From a checkpoint of a small audio frame classifier.
Model: arch ecapa_tdnn, depths [18].
Training: adamw at rate 0.0015, 13600 steps, held-out accuracy 99%.
Rows from block 7 of a small audio frame classifier, named by matrix and row number. Each number is 128 + 32 x the weight over its row's rms, rounded and kept within 0 to 255. All counts start at 0. Numbers have three digits each.
Before each channel's rows are labels from the 100 clips, of 14976, where the channel reaches its highest value: "responds to" is what is common among them. Only what is clearly more common there than usual is listed. The data: tunes sung on syllables by a formant synthesiser.
# c30: last pointwise conv (model.blocks.7.c3.0.weight, 192x192x1), inputs 96-191

responds to: consonant: /t/; vowel: /e/
c30.82:152144172220190207123121117180117129063131065221189123140122157092060063147232097083166151152125151105099126152088163117125189099137121169128115123145155126228164140113180116157158185136146188112166113138104090151130141165145132111095120098173137150164128129129129114073134117144058172163

responds to: vowel: /æ/; consonant: /ʃ/
c30.152:121151144091080095104124174082101142168102163100128152067120112188112145129097128120105119089135155181077154117109131128144117146103100162131146141125083144067147139068127117149120118114149108069093098142127131160190112123169091194137192135137175107122255215109112117147156148173150116121

responds to: vowel: /o/
c30.44:106179148105119139128176111133146102128125147086120088143136078144060131157119122107103145128147126099124135145080200138127161128114135159148129155147119150145204141085174176168146144115140114167170088180094074164099129115117153120174142132161145086117106074168157110129147141143108101148

responds to: vowel: /o/; consonant: /ʃ/; consonant: /d/
c30.78:110138126148096104091123136139121087121121162064160134097115121123132106189112103143151145126136094109134123162122137100109138135142121111135089102154158148116122112124121144127136143123153167163118122124111119138183107119089161184141118145096115150121148150134140148119100141126135128116

responds to: child-like voice; vowel: /o/; consonant: none; vowel: /e/
c30.48:136174143161125146184173149163136131139128133109145200161140160153154127148137109135164121104166130136123139132124128134158068173132114111182133128123194194086096095141075114139085131102128190144085175093160177094189146172181164213123116166088103207101179163134115146089108168181089139079

responds to: vowel: /u/; mains hum
c30.102:131174247167141139111140144129176113082099150126151140096118100119157083140172134131161131101110126180128138148116146136117201117124095186108067112176162137133138138129141094134208164134122164141114127158147164228161080195154144180085126192180165159172139159172116077079158134144117225086

responds to: consonant: none
c30.132:112112109108154129131070097109128154099132089152127112103140158097139162094166127077173139069055117107092080132112100059107094116107109108149167059100136078109094031189147109074096157093052168111136153120168105042110137111133149103084136145105108206159131108079089121130120127106136157115

responds to: consonant: none; vowel: /e/; consonant: /b/
c30.116:099106138077111151109132140114109080124138130105123131116058154121168200133172128131169150042136111122141068133124074166150080130158115150197103162141133140060104116175096118111125126160126173143081172108131122089186079111142162152143144152074065189141148101158120137133107088124159176097

responds to: vowel: /o/; consonant: /b/
c30.95:085170128160146119093152255107148152132156160082164200153099112140113109137138096144147101118132110135099121169110155162219103136091078172132089170137108145132101173087060153163110092127137138140048108103113200165157165129173113170177175154106138116144167182129141145175134158117139145129

responds to: vowel: /e/; consonant: none; consonant: /b/
c30.90:122127134144086198174127107129116101100161116184129125153108127112135130113159177117123116134110108133135082121140121137110144137121160089178128157146164149126111158143123096144166106160135116141147192105114109138177117160132152157126142106132158133127167118116116145116170146142096147128

responds to: consonant: /d/
c30.131:052133136055143122148136113074166107143159147137085150155132097114137148104151232110091154094140178189137113084107136140148157183137181117158222129106132107108131099143136126129118106196083123085131105106080116132101151115120061123153117163139160087138113094100163156143164193150171127152

responds to: vowel: /u/; child-like voice
c30.129:130171131109107063146117113146167123165132146075133084109108115137151152207123134088125143088086132140177143187096157103125165149140103167120143047123133144089151112147126114139155102161143128151153125118124142141110089120112142148079115121121112113137104104148134143147103132168168149120

responds to: consonant: none; vowel: /o/; clipping
c30.65:124136142169158165109133170145127184149130093129150172147134133149198098130105181170131132117120160179048092109136116106119146111120114104130093093129114128133116066160138102105122193129119169134122130097156185119144138138152116179044105157085132191118165131085104131051148126148114164128

responds to: consonant: /l/
c30.35:149109111143118085045161169153116139139135160049092132105118113171139125098093120139130117135174204175118124129143138183180113155162127111060083199157145178129155216091133205179115093108177100120106054121152130166130178143156104129185166124136128062123117131164161151182135170143158097146

responds to: quiet level; vowel: /o/; vowel: /u/; mains hum
c30.98:132116161140114099081100095132097080071080125120055086085132081093111104136121132114134146151097132129147093077096162101100203131134148143122123120141140113165185117100222109142151151107133130111201056158107067171112096140117112122116114141181159118150091114117068070079152146110089156111

responds to: consonant: /b/; consonant: /l/
c30.143:061190110090136121145107186137149149161128092100131179138075105145101126125163098127127117112048095134120135142102073155188050130127079127137174147110161123088064117120072096095127068128115143117099124129112161092162119131178151159139115169104072147155154125185119123162134145173173156086

responds to: vowel: /ɑ/; consonant: /d/; consonant: /ʃ/
c30.164:101143106114146086181109107056194169171124095089184126155182081158142117115110121137093104109163094156131124145157098121106096175104135123160157116144118165118087089097074131080100105100171150174117130137097147113121152126146167101157114143108028136166128078135168114127127128185091148097

responds to: vowel: /æ/
c30.17:141131150112080093099120129114134155176064145117158144096134134217089149139092118093120080078201138173092155127128134100129113164127083124127110112133114172096150105095118150153082118095166100154128048092131123171177124142172120159094133110111128084092145131110136156127116142208114140156

responds to: vowel: /u/; mains hum
c30.71:149145208189133107052140158105146100097083166093139134092114075083111105123155132090166146090133120138105096140035139124111159112124074148130051072169131153106170166104142122149142178155142127130111093172164127222190093146126140193072165229179091166120178148166090108118154135155147165087

responds to: reverberation; vowel: /o/; consonant: none
c30.2:140108190117124123080132099120130129066116125097107129069127108101083146146144149087120140107115136117144142104080181107080181154127123121100102114170108112138165142139166148174158147109130117149151096160112085180133105181110128102108135147165117111112095110145103143098182112143126161126

responds to: consonant: /ʃ/; vowel: /u/
c30.128:165118143172152137141084137108129100149128161144127156123083116194203104165139119129146156060125135127142032151150134091137147109086041109133095084113169146138128076184156032090122174111073135100118140167143138126129143069079103119093122159146102122157142053118050072088171062141119118155

responds to: clipping; vowel: /o/
c30.13:131127172154166098115149150131120074076103146098134089135096164113150105201137133136159165139153152065076139158107183156174123138122129136162135165175111129129163189174108100188098130109161193091092177114161115145102114089124103131129154146141089177088131103157111114145106081088145104130

responds to: mains hum; vowel: /u/; consonant: /d/
c30.103:079132112094118104142101113083177114108138130079097145169125092121149121120101179107114156136131154179165071063137078155165124154135175105144142140057110120177138132105121136135098098188102114077127113157087128146126170057121102093123138137126138048100084099121122137132152160121142100101

responds to: consonant: none; vowel: /æ/
c30.107:130116123186166194161140146117124189088175100142150179154154229117152155126155108138167166139121126106118107125141103136163115133150125143172142121119117111089101129177106126089152117098149207150134191140239223105118111147146143132137133156147140233130148178133091125085117154087103183128

responds to: vowel: /æ/; consonant: /t/; consonant: /ʃ/
c30.189:129108106147129169064103123124118157138148147128060143078088146124084135109165098117150110157114125108125145097129094164103090109153174088116128110134135094146134156068092089125150097130145122023080116104109103139117137109130065150138163128112143068167166213129099114098124143121138095167

responds to: consonant: /ʃ/; vowel: /u/
c30.11:106127120110179128149135167117139096063183133147108140134147169087139067179124107136143190115077134015113071122101137157179131115135141128116132159157129124085130169184141087153119197144102148106125146097166157118106103103138144113163139159105109170113106158127072129121111104084157135135

responds to: deep voice; vowel: /o/; vowel: /e/
c30.63:105119098078123135107122145130129089153110193024092144111132116134145139181157111139143183105114079107177121113075171141095128093107104143173090127100120154117125136114112072164142086126125108094103071119114131183143152137133142151150155143128136126103177175158075090165096161151135112071

responds to: vowel: /i/; consonant: /n/
c30.74:115098124163105107163124089151071099070145142154126173144119151077109114117138115083100121122095160088159140118127097153123116106169140096098150113109204125089138126140144147074145121118087125093153145123103082108095112069118115081142108121133112110155085110104146128114162164098144096101

responds to: clipping; vowel: /u/
c30.177:097157143093126122100126095117138099172140171110141112081159124115138152188103145124087153137126082108124169126158196105047137127133168131153127077125116131068136155114088089146138104189144160124093109109130149159185094115074106181141173164136170137146191154150120122143112177141165124154

responds to: quiet level; consonant: /n/
c30.30:150082103137102095094076108112085100093108103104138138129145123111136051128083167098133144153178141136150137152184120086084152109149148094105088118098120121206137099088150097113102176123155117113153070108115112142168136141102099107103075135129138127122059102167090087097128096126108144150

responds to: vowel: /æ/; clipping; consonant: /d/; consonant: /n/
c30.137:099091103133094141147089084124110134059143073185152120145150191068139149099155111113119135125099109087093097103153105113104110112134141118166123132106143123154118142134101117122117146119053135123127169126131118094095134126112140059104111115097147144138105135098136140133131107095079126160

responds to: vowel: /i/
c30.38:133109121129115136094108124125085135097088156112097131106116109111096139115119143155085128112118089120132139074111145128101136111092122119121122124094130116198110139084135108143105120145092145096128105173111181087141187110125052157107163111126148120131156152110110114087093128118109086122

responds to: consonant: /l/; vowel: /æ/
c30.22:113164148050147147137177137180174136172166118118161123181150142124140115143087104143106165156103115114137136137106161114152146156164187143131122137148117156128125148095120147104153130099117165170138179120135162164113133235157174141139108109120113163083101139144148147121133165165097193075

responds to: vowel: /e/; consonant: /ʃ/
c30.6:093075105115076081086063144129069102124105135098123092091133121134098114092104144093084118141141155130148134084159130159130139158150118117100088110115082077134133148094136104165105142167117122058111089107096077129134092067098070169117165096114162113073141144144098135110080150103159069099

responds to: consonant: /l/
c30.150:179167107160125120125190172185119116091077138123134174111142133101098125098107098119141049118134130161108159136120113132179111182104079113139142125111160166165108083126107166124097126113121088146119111145098115113173180131156165121152133133110112103106133122125128146124089141159095108127

responds to: consonant: /t/
c30.148:143170129210169141095141143176168109098117186141084171102082125139134115134161127115127139115136119127154126111123131111130113099131159125092090113130222136232159136107174129119129146139118144065136110185115082147115190137125142163133163137183149141139126121152104109085149210151083118170

responds to: consonant: none; vowel: /e/; vowel: /o/
c30.39:147135086120182131117134088160170076143152162053128133100121132193180117201114049100135149071117066091190097129106134128133111103153102110132088144099169161106122099165130122089121138099113152161129126140173164149141116121108157147173104181133121158108126103129107095151079178147120119142

responds to: vowel: /i/
c30.14:121143145118077106082104139139117157117114121108099111055114092135084157127085120118096104102124150135112114136092117120107097107124157146039129121121128066109158063122126068094103125122167092087130092101094134162110135111157143143097115098122156073127142127093079110094116161129135086152

responds to: reverberation; vowel: /i/
c30.158:082164131126103145187171107142134110199104095151159143220150085145079067199098138127115134177169153098119158157124197148142144179133109147138180148154116173139175118050133169161148083106247175174148116145107123155155131150154114123119089129173135087058109113130161120108160108169081124148

responds to: consonant: /t/
c30.169:104121187127136086099153125101152116115117139115204152119155133152097150203143142183125162120152122113151144160100140212109153101170127173110104132223130143120161174142125097143144109116191162181160103108167221196155132157196152150137124194139149112128130162192123111123139148139107168144

responds to: vowel: /e/; child-like voice; consonant: /l/
c30.7:099136147160114154156111153087116112072168122095142157148122162113120084191093116125125171151114119123155055104131086137153107058122100117167106160152130121125177117162137074152101149120131153072111159143171126146128156114154129131100151161167106151083137124101023108065167113124138145123

responds to: vowel: /æ/
c30.147:140144125153106140098125192148135206216084149122099176116093110214110163113129140101101049083176169196096121103124118122146112176084081131082125116143132197101147122109121154125127089093133096114089116103072130177149151143156101168121122105131126095121155133119147118113119172229088124164

responds to: clipping
c30.27:135123135134094129167078061121088101057170113147155105127151178049112122105106141090142145134064127086122148095132078117058106116117135088133164103078155094104101124148143077109104127141092099097133119121102087102124123116122110134134132128123125098143124136087123153124164125054155106092

responds to: child-like voice; vowel: /ɑ/; vowel: /i/; consonant: /b/
c30.117:108125149088133052141149127110167133175083102122162089144139070162111112142078182108170144101141167139106106166115160126122118155135118118152180135140115129116132124128142148148111130126152151162155128115096119130142151133153133108085109118135105124074130081117137125122145120110130151148

responds to: deep voice; vowel: /o/; vowel: /ɑ/
c30.182:132130101115153105171089105136162117135139133118154140123161145130118132115077124142110119086145128146115120137131140055077106158131121089148157062095148148145083008161142140098086164120131134167139140062156147079122125084100160153116112107084118157113114096077134143099083140130098129105

responds to: child-like voice; vowel: /i/; first note: B
c30.101:117125087107089122153111110133111106113139139126121137107106135120112154142132080109121141098129101133190123116086090117144105127116103164146119110102144160086109091172092099128110115103127128126103164094115120096165101129133153157097092123105100153134132109141106156134113145158123127119

responds to: deep voice; vowel: /u/; vowel: /o/; muffled (low-pass)
c30.142:106147131118146115119121073090158115065156110092085068080177139071117151117121126095137151161077067114113144094110104091075140085150147105113104084078123074098147129146167114125141171144052134088143092151114124092076091089100134110137117154142146083126108099098130134120115099101135135187

responds to: consonant: /ʃ/; vowel: /u/
c30.33:102129151162194191111170121148149128127138143174117124157107128139141134156196137140123137089144061135145084132109151113125138075156085172134111105182191172166130161126121101097176140103075174136130137171139125155092141171150172095053113184162119224117093111170079066072151124168109207087

responds to: consonant: /n/; deep voice
c30.160:108141145134134155098141127094149125112127115118117141092129098135132072127120186162088118156101128134077112141149188163120171160089112100150106139135144081193181137099171130149148118068137095107157061199066149178115177097108127105135114168217099105174107086143120077136143054128086129126

responds to: consonant: /d/
c30.86:055127124187124171108109114165142128107088100162098129087170124122111123123179147162090078146107119151097093033094128143137179134085123137118131100122203126197083171138114102160154136171065102073093114136098106147131141074094138121130137126126171115194126137145100145135122174115151085166

responds to: mains hum; consonant: /d/
c30.186:172132106153154104117117101136113087112147149137113077119183147130127160124111094082124147149142153090143137111146141085086135126168161122102097073050100098170132115142163127124095194128098121103148130092132086107069128103045070094098112143108146129128109094045119116061105109098107092165

responds to: consonant: /l/; vowel: /æ/
c30.156:157128113164134149090172109213152086080142184138143092110162182123152102148094093168128128171129123106117193074143134096135124121159128055107098094118210093110109135104141173124137136130151165130152151079150103148161085171096144189117137144124127168150162162139134187095124141109128141126

responds to: vowel: /u/; consonant: /l/; mains hum
c30.72:088125196105126105108132145137067110119090153150098187113109142112092110129151146116181134096125161115177100128086125129158153068197142142102128152184141114126156122158182161123145124117133090148175108154112120172121171173171134152136096143141141125105103161167138144113207128133108182125

responds to: vowel: /æ/; consonant: /ʃ/
c30.55:101147124104051088092086183093085166138032144152107132114100147149148133059120173133135108117168161173061114068171128165131132161080127132177173152125145136144120107130088099154105116145100102091079108104124109150169152139175114140137154090124158132128166192093120121132145156138111132145

responds to: vowel: /o/; consonant: /ʃ/
c30.155:177166121177153126173119157173125110134123184083170167189139165148130101166135081148147137124153136147173145136102136129179114170112119117161139150145166217130088102125098117165147118146169178150091128112151135140221120159156133214116110134092138183126174173125135145128138186207101151069

responds to: vowel: /ɑ/; consonant: none
c30.53:119141147097062136104142166149115154070160122067096165123127130090160127123125186147131160140116191139131102093129112116157126154091154153164126123133123105129135130111138169158170119160066094114124145118140154126087114169132094138156135106111089114132157178066110140097141095133157118105

responds to: reverberation; vowel: /u/; mains hum
c30.58:075196131123123133202173114122178099155151084122163132170104097166157072167146159117147125128087181116146115151138145136156156131137130153088185137175154153167173144132181128115129134107211185127159112136107098133108130134125132119073094159162099147084092075152112066113164132150153145122

responds to: mains hum
c30.40:145130123151153125122136111141137105135126129150088089152175107124120103132129134104123152114116159132130134109063137098089147134141171127139139087061083124160151091132182142122093201164120133096174067107104112137100132121099071126101120143118159119129122123089124139085105136133118103172

responds to: vowel: /e/; consonant: none; consonant: /b/
c30.134:115121140113093094085092114137102118109129149090139143094158183119160144154100140097137168111160147149111112107138153096078141145131141138177105122108160134097125101131117110172115159146119146091100102102149102136134143127114131138121142159084145167107151162086101123125123116118110119135

responds to: consonant: /l/
c30.175:175144131091184109136131123096139105178098183101074136094181114186182179096134083097103140117166162138134128091131119117131126132184086110085126110115110147087145146102101148137117108102171098112087110123206157168153129130137102132111187193123128105122190122128115067118159149172127134160

responds to: vowel: /æ/; consonant: /m/; consonant: /n/
c30.8:112147095117094134210058094119140130137208104133157124171135142159127143160144077122067164084037088079192087133100109099131088081146110115132126117073099139106134112191145053057118102065144167135150207100139181083100092088103148099142085122096085133136098089091106109143120134144166140115

responds to: consonant: /ʃ/; vowel: /o/
c30.45:140129147146164147149136130115140156131109144182051169130109093156109088129154116183106077153127158130139078089119153198177121141069099170076133169141137132209144141113144067129123134145128113107100155174164201119117156124167106132141140121164156120148137147198090065137130146173137119170

responds to: consonant: none; vowel: /i/; consonant: /l/
c30.151:162136112120148127082152135128135123145071170076101110102158064153154150104092166107163121180131181176121116129101124164155148129179114114080162166138123132120164145110140145147094148143129099152116115132179128137149158132157100170084149148127113108030148076142118133130122155145129143091

responds to: vowel: /o/
c30.28:142148152130118082104103127118138138131112145082112124078103118123152140147099142084153124072144143166119111161136156057108139122114089156147079062125130136118182085164137104154110140153122144119113085151124102162119134123122138152053126131125148156111159137093093119119113117150129137127

responds to: quiet level; mains hum; vowel: /i/
c30.171:152099149111123136135102118125150099173153135129116121101141102176115104141143111096131166084134131172178108126100121068098176132140114135108070077122075150105126104170172125126155139122152149185182105145119138168142086148107153156076100150153159124118120079125120095078148126144083169115

responds to: deep voice; vowel: /i/; consonant: /n/
c30.57:139100121127134073110107068134134071107136161068141083108178148137148104162116132108159156141129120118157116129134147086082130095166131123144083100116114127116158106129142132155131158132107112107130076125152100124089109079055104097112138108150163120125121122079097123093129140083120094172

responds to: vowel: /e/; consonant: none; consonant: /l/
c30.180:097152202127144135124200110125134114108092139111135093120101085134082140153130116098186105114130115096136112124065150173106123149173115168144132155233139164120165190142146155175192092117132186129124123206101144166146137163138158140134152135205127161094141140100143137141190161127150187182

responds to: consonant: /l/; vowel: /æ/
c30.105:178137118178108182158167056187115081037139077179117059117134138094097086090132126098140134153105132085121196108152099144050148156138186088165150107108133083174114134109119146105144150171074130115125132123104125134091103178076172103124093133129133137141076133110150182142111098107107168160

responds to: clipping; vowel: /o/; vowel: /e/; consonant: /d/
c30.185:057124086164111149094182136117150082072194114141141132163150176107129062142088124138109126172096152101115117110079133114120113110102175113119075140142153107140102167098069147132123090096088101068071124105095113123082138145123125127166170133108138133099116163129118140136118140111120087119

responds to: consonant: /b/; vowel: /e/; clipping
c30.109:138096122198098108140099072159088128112125150124114107111105161102138148173096147106149175119154127133110132111123129123065138071112151086148182091120131069121166129124120114159109137147144222105116140123167123126096114122077084165083149137145143179099158156123075142072117115070137135134

responds to: vowel: /o/; consonant: /l/
c30.108:165159164125117098192107130126094093085173142113158131119131164153110142202115098093166178097123092127172160134139113132126109135114157134129145155145085166077150107191122065163162110145149162118141106119145098173174096121163132146113126152117115098104169110088112132099155164173140142136

responds to: consonant: /ʃ/
c30.172:097137143197140145186151146193158127162134116198161150209117115175155078179163073118112167119087127063160104160078163121170140119123082146119158152143208189143146113155132106131119157066173170144144192109147142119121137106154141093095080145136058139097082046176102092120125106145089128125